config = dict(
    n_mels=64,
    task='enhancement',
    widths=[96, 192, 192, 192],
    upsampling='pixel_shuffle',
    optimizer='adamw',
    steps=26700,
    warmup_steps=5340,
)
Rows from block 5, named by matrix and row number. Each number is 200 + 40 x the weight over its row's rms, rounded and kept within 0 to 999. All counts start at 0. After the name is the row's rms in percent of the matrix's.
# convs1: 3x3 conv (model.decb.0.0.convs.1.weight, 96x96x3x3), inputs 84-90, a 3x3 kernel for each
convs1.20,111,155,231,215,168,215,201,125,195,162,229,232,226,250,257,244,230,235,227,221,216,229,232,217,206,212,145,149,158,170,149,199,203,182,205,210,166,179,170,235,201,195,199,184,154,123,161,172,176,244,251,276,228,227,240,195,196,251,175,172,240,215,182,242
convs1.21,103,308,199,179,248,169,193,260,203,255,257,262,267,230,244,261,177,184,194,209,197,211,200,177,216,231,209,246,219,192,176,151,146,129,224,229,221,210,223,189,211,234,271,175,230,216,244,237,225,208,208,201,245,216,180,242,319,228,201,251,129,233,273,124
convs1.22,104,206,154,199,226,146,191,263,205,209,222,221,198,182,221,233,151,172,192,213,152,223,202,153,237,175,202,257,207,180,145,227,155,88,185,114,145,220,107,173,243,191,301,215,243,252,220,165,173,261,157,61,272,153,91,181,131,135,242,116,116,265,136,166
convs1.23,087,211,225,230,140,162,158,189,192,174,188,175,167,166,168,164,197,204,193,215,234,182,207,195,144,240,226,188,236,254,249,185,189,171,195,200,194,180,191,178,229,238,240,192,197,193,188,197,191,189,200,213,206,217,221,132,160,171,124,142,170,159,189,195
convs1.24,098,202,210,150,238,260,157,103,148,82,236,247,238,214,220,205,221,215,202,193,157,95,179,224,185,185,255,198,200,193,192,235,221,256,128,130,146,229,210,159,60,129,77,222,237,282,220,222,231,268,242,247,227,211,232,259,154,189,230,208,196,139,214,216
convs1.25,092,263,268,220,220,220,135,234,241,182,216,228,214,222,246,240,214,233,220,184,168,187,207,192,166,176,208,160,71,56,127,90,86,148,178,176,197,118,186,199,208,240,240,196,217,232,132,122,201,195,187,252,198,215,260,164,193,240,143,200,207,144,212,224
convs1.26,094,231,221,213,184,156,177,167,168,165,261,257,246,187,188,180,153,161,149,137,147,221,136,162,201,149,185,176,35,38,81,72,96,142,275,275,307,192,215,205,201,229,202,179,216,184,180,208,208,197,224,198,208,221,211,132,208,210,121,192,170,139,182,139
convs1.27,085,203,194,197,225,232,218,208,226,212,192,218,213,210,236,231,148,171,174,172,187,211,217,239,227,189,237,222,228,243,255,267,271,294,219,246,271,158,205,228,197,205,207,191,185,228,234,232,227,237,224,228,224,216,233,221,204,224,179,186,187,171,179,196
convs1.28,107,195,221,180,146,228,187,200,243,179,221,229,222,202,237,243,212,261,270,157,203,176,216,201,148,248,221,208,27,0,98,109,35,119,232,207,266,150,231,230,184,211,232,199,182,222,119,177,221,214,202,212,206,197,215,159,159,282,196,164,274,201,132,261
convs1.29,093,255,249,165,234,271,216,141,210,168,267,284,234,237,246,222,235,245,234,162,185,137,219,176,150,206,154,179,88,82,123,118,108,135,180,201,201,149,216,211,198,200,194,225,195,232,151,155,196,194,197,247,206,224,260,180,241,226,140,167,209,130,153,216
convs1.30,092,188,212,186,210,182,168,228,183,177,238,269,275,182,213,204,165,184,178,214,145,227,193,194,197,138,213,110,27,40,97,130,158,187,179,184,215,230,159,308,253,234,203,207,231,155,161,176,245,159,174,194,135,165,157,256,176,273,210,188,206,135,180,132
convs1.31,108,202,171,152,149,133,137,245,207,183,266,260,248,186,176,186,188,212,246,123,122,256,172,106,237,205,138,264,206,101,144,235,186,199,227,198,186,179,138,241,178,112,201,167,89,203,227,150,200,221,154,204,209,143,186,111,108,225,150,121,243,183,114,230
convs1.32,118,236,237,263,233,217,200,246,256,237,229,268,282,230,250,244,216,226,234,158,214,242,213,243,274,201,198,207,12,20,56,72,106,119,235,239,247,172,231,214,221,253,232,203,213,145,163,173,177,199,182,168,230,196,195,206,194,212,244,168,210,255,168,194
convs1.33,114,266,224,187,268,226,184,239,224,184,225,278,254,229,249,242,211,224,225,179,173,215,239,214,234,205,199,186,58,59,112,85,87,118,166,164,189,171,195,236,235,245,243,216,255,212,149,152,204,206,200,211,212,208,210,213,228,250,235,222,222,219,192,185
convs1.34,098,158,216,216,181,208,204,161,158,120,197,203,196,148,157,123,194,206,207,184,74,194,177,140,164,158,210,171,99,138,128,264,255,247,242,227,227,187,174,212,189,178,131,189,196,142,179,196,235,234,215,232,243,217,249,115,62,194,172,149,190,191,190,211
convs1.35,114,245,243,254,216,222,218,214,234,233,269,286,279,235,236,226,227,225,225,172,221,218,219,242,243,186,184,171,0,15,76,38,86,127,201,211,235,188,258,223,240,276,238,207,229,187,126,128,138,170,172,175,217,218,231,177,201,175,168,159,158,201,180,182
convs1.36,109,107,106,105,211,227,198,156,166,137,225,235,233,112,160,147,140,160,189,196,144,193,208,227,199,140,234,203,196,185,174,265,271,274,243,227,225,211,180,196,160,207,161,141,165,181,263,269,292,209,225,201,274,284,287,146,126,202,131,164,174,121,170,211
convs1.37,107,249,230,215,216,211,214,196,206,212,261,278,273,249,255,250,222,219,215,193,200,221,232,224,220,196,201,189,0,1,71,24,57,104,202,214,250,216,243,229,257,270,250,191,223,198,169,181,196,205,216,220,204,209,223,167,195,199,167,176,177,174,175,176
convs1.38,098,100,171,211,145,196,219,228,185,176,236,225,240,186,189,224,226,224,265,188,148,161,200,142,162,222,174,171,183,142,204,177,183,214,211,183,201,140,232,185,136,159,139,169,197,209,159,196,193,204,226,222,229,227,231,171,197,154,262,214,155,253,180,157
convs1.39,074,220,247,241,201,253,239,191,231,211,209,238,222,214,246,235,156,176,175,204,158,194,264,231,238,231,204,236,244,255,270,214,241,242,165,206,215,193,188,231,227,212,229,217,204,258,266,265,260,232,238,235,208,195,212,285,250,260,216,194,198,236,165,212
convs1.40,105,260,247,184,203,224,166,203,228,174,226,248,225,231,249,249,214,231,221,197,183,181,247,199,164,227,194,178,55,46,123,76,62,117,181,170,198,126,189,236,234,241,256,213,224,245,139,123,198,200,194,250,203,214,245,185,222,246,185,218,221,185,206,223
convs1.41,079,184,231,193,215,250,178,260,246,168,200,209,222,163,196,195,166,217,217,184,184,193,115,179,173,61,201,143,25,0,89,165,151,195,158,127,178,208,210,247,212,212,225,110,148,192,127,146,262,207,191,239,202,204,244,148,108,223,201,185,245,124,174,238
convs1.42,099,237,223,173,234,245,210,194,214,184,273,299,281,241,259,254,219,235,234,189,168,182,234,207,189,203,193,175,0,0,65,48,55,107,192,201,238,196,230,254,249,255,244,213,231,219,135,143,198,199,194,225,193,209,227,195,196,231,192,191,197,162,179,179
convs1.43,106,171,159,168,288,263,230,253,203,138,257,271,248,205,223,225,232,241,240,249,109,175,226,141,215,202,185,183,3,23,81,130,161,211,192,196,260,284,299,225,178,193,204,227,252,241,154,179,209,197,193,194,210,218,217,249,179,229,202,191,175,199,206,157
convs1.44,101,150,177,183,187,176,189,190,129,105,244,262,234,161,164,191,231,228,274,259,147,115,257,139,138,207,125,154,73,69,118,189,212,210,207,213,245,170,234,216,163,179,136,217,194,212,174,248,218,218,222,205,221,218,223,200,211,167,210,218,151,239,203,200
convs1.45,091,125,184,113,200,232,192,218,221,176,215,259,203,175,215,159,166,202,181,247,137,166,296,207,139,212,239,116,108,108,123,173,166,110,192,185,222,199,115,260,227,188,183,230,217,193,124,211,267,217,222,218,215,233,222,216,109,243,279,183,193,204,192,152
convs1.46,101,121,177,194,219,217,232,194,163,119,229,251,257,228,249,235,212,196,174,244,95,218,180,143,209,149,206,233,117,171,144,190,186,145,178,154,145,242,180,221,102,87,130,208,201,169,96,205,173,165,178,150,183,188,178,273,176,237,231,152,133,172,196,161
convs1.47,102,174,201,188,205,234,181,194,237,161,140,161,148,164,174,197,146,150,191,219,63,117,259,109,183,253,104,157,217,183,181,205,193,181,191,179,175,222,123,144,239,129,139,255,156,149,254,256,181,259,238,157,228,220,162,237,162,166,253,132,118,260,114,150
convs1.48,079,144,142,203,166,173,207,196,186,211,204,194,198,190,183,178,192,200,185,161,193,221,168,176,218,172,165,169,200,199,191,224,221,220,222,243,237,144,176,191,179,192,232,168,156,201,127,156,175,181,216,255,198,230,254,158,247,214,134,213,234,170,245,250
convs1.49,103,208,178,184,207,177,207,283,249,259,261,246,248,206,201,228,222,194,205,242,226,237,208,221,224,169,242,247,229,203,189,209,197,198,247,234,275,216,187,172,197,185,194,148,186,174,248,202,219,179,157,170,182,180,183,195,203,180,180,183,139,137,202,128
convs1.50,077,279,263,268,210,205,198,212,202,196,275,300,304,255,282,283,243,258,262,255,240,245,217,207,228,184,202,225,189,198,180,197,209,196,192,205,217,220,218,249,216,208,227,168,192,203,226,222,251,203,193,234,182,156,194,264,263,274,201,184,208,201,199,222
convs1.51,084,221,232,280,141,165,196,203,216,222,252,268,263,197,214,197,149,180,165,190,202,218,183,179,199,250,209,234,215,225,223,190,200,164,179,190,191,203,194,219,226,200,216,213,204,219,259,257,268,173,145,180,174,137,152,220,224,236,182,165,208,217,165,200
convs1.52,116,287,228,196,233,200,203,192,154,166,156,168,169,213,225,245,184,190,204,211,227,167,233,240,222,217,206,200,216,239,253,172,217,224,225,248,231,200,207,151,230,220,215,200,213,213,229,202,174,205,201,207,225,221,213,255,283,219,218,238,186,175,211,148
convs1.53,086,152,152,194,148,167,196,153,161,160,203,200,195,180,179,170,193,201,177,124,180,203,149,169,213,182,185,159,161,182,147,211,217,202,198,245,209,139,143,184,177,162,212,159,142,184,138,168,190,201,233,261,131,187,186,117,212,225,160,212,251,142,193,218
convs1.54,101,280,204,199,197,216,230,228,213,259,186,222,218,197,200,229,196,242,264,135,252,122,163,163,171,294,121,281,190,197,222,148,177,218,220,211,185,147,266,141,229,205,183,188,134,234,185,176,113,162,178,179,204,155,177,237,301,184,181,168,192,225,127,134
convs1.55,116,263,185,210,291,164,147,294,128,114,184,210,202,197,217,214,187,200,211,204,130,214,212,159,220,201,152,151,234,221,242,193,192,181,246,222,227,265,230,196,248,260,240,229,232,184,231,207,187,205,195,157,214,202,152,198,200,153,261,270,174,250,261,154
convs1.56,106,196,192,209,204,189,182,151,147,125,164,169,155,210,213,208,186,187,186,172,139,223,158,160,227,123,142,140,233,235,243,173,180,188,234,222,225,242,213,172,237,239,218,206,206,188,199,177,163,183,166,147,217,222,224,189,124,124,225,205,196,202,216,208
convs1.57,089,169,181,241,185,219,267,170,189,273,176,172,165,170,168,147,164,186,146,153,176,151,171,159,183,237,199,189,178,208,162,187,204,152,166,221,195,198,141,188,209,127,182,213,181,206,185,210,184,175,218,208,154,204,168,178,235,203,164,189,217,168,182,196
convs1.58,093,224,215,231,185,165,229,209,194,237,277,252,243,249,225,226,213,187,203,187,206,183,147,157,123,139,146,127,194,218,232,131,157,180,186,211,210,225,161,223,226,188,177,151,154,155,196,184,169,132,152,198,163,178,208,234,247,196,150,177,177,114,167,133
convs1.59,080,179,171,218,174,172,222,191,192,221,192,183,174,165,157,147,183,191,165,155,202,204,195,224,242,181,203,192,185,188,168,228,230,233,218,238,224,128,149,187,181,189,219,179,176,204,124,143,150,178,209,246,209,235,249,167,235,209,117,184,206,146,205,219
convs1.60,076,271,248,267,213,172,168,294,204,196,258,281,281,222,241,241,207,210,219,257,218,232,206,182,200,185,210,190,193,200,190,194,207,199,186,195,217,268,244,252,244,238,225,197,233,206,258,248,279,206,196,232,181,161,174,248,264,245,215,211,185,228,252,191
convs1.61,077,148,142,195,158,163,194,198,186,197,200,197,191,185,179,173,198,198,182,155,184,220,158,165,215,171,168,172,198,201,187,216,218,210,226,245,236,140,171,195,171,183,225,160,154,190,136,162,177,176,212,244,194,224,243,159,228,215,144,203,241,172,233,253
convs1.62,098,199,242,213,233,242,224,189,234,264,182,198,191,208,217,206,142,128,137,141,164,190,191,232,236,219,243,215,219,238,238,190,211,165,237,262,265,177,164,214,220,249,254,227,234,159,183,203,216,178,206,230,248,243,204,243,213,210,216,179,189,208,191,133
convs1.63,102,249,219,193,249,236,240,211,183,176,190,215,232,224,232,242,206,213,220,254,271,241,238,231,250,223,201,222,221,241,252,199,221,244,202,218,233,238,254,259,262,252,243,208,214,205,208,196,207,231,217,235,235,196,192,271,269,229,257,241,219,202,181,168
convs1.64,096,204,164,211,266,204,184,282,232,209,206,189,237,175,176,204,216,184,190,173,150,173,136,186,192,189,245,222,236,204,258,200,224,262,244,176,205,203,257,127,179,220,205,232,275,211,195,154,98,200,198,126,250,239,201,250,218,107,245,202,102,228,199,127
convs1.65,107,105,120,184,215,204,212,199,217,221,199,201,230,221,194,203,235,212,198,198,185,193,88,195,223,98,204,222,205,232,272,222,230,228,180,173,170,243,211,202,123,155,170,219,253,226,189,212,178,246,230,176,192,189,165,241,217,155,208,194,155,176,161,156
convs1.66,070,110,125,162,142,179,207,234,227,229,150,149,141,166,162,156,180,181,167,181,170,190,198,192,235,244,259,274,174,236,201,210,236,210,160,219,197,191,123,195,196,165,227,228,207,207,144,163,156,140,169,205,177,199,207,249,249,240,171,160,209,176,167,207
convs1.67,098,237,236,212,232,248,249,178,186,175,207,229,249,235,251,256,222,228,229,239,264,234,231,233,239,204,231,232,205,228,229,198,218,237,211,227,229,181,196,214,228,217,223,164,186,175,194,185,206,236,219,241,232,210,223,259,258,251,229,207,203,179,207,177
convs1.68,100,256,225,199,132,187,208,130,171,257,203,202,196,199,217,220,200,206,197,201,205,182,167,136,206,207,193,250,155,132,129,159,155,141,208,204,211,248,231,203,223,204,266,175,146,258,234,217,214,162,155,205,200,193,239,239,249,176,197,260,236,216,259,224
convs1.69,090,189,205,233,176,240,267,157,209,216,179,168,161,150,149,133,169,182,150,141,215,185,184,210,209,219,198,161,215,216,209,208,218,201,197,227,211,138,157,155,174,115,165,215,151,180,136,200,198,187,244,242,185,233,221,118,226,248,126,160,258,144,131,240
convs1.70,103,187,170,202,234,209,222,216,204,227,221,226,228,270,272,274,253,255,265,149,168,156,165,180,200,154,122,151,197,204,204,146,165,165,201,216,212,233,235,196,221,212,202,170,152,166,176,166,155,157,155,175,173,177,190,178,205,184,184,191,213,171,182,195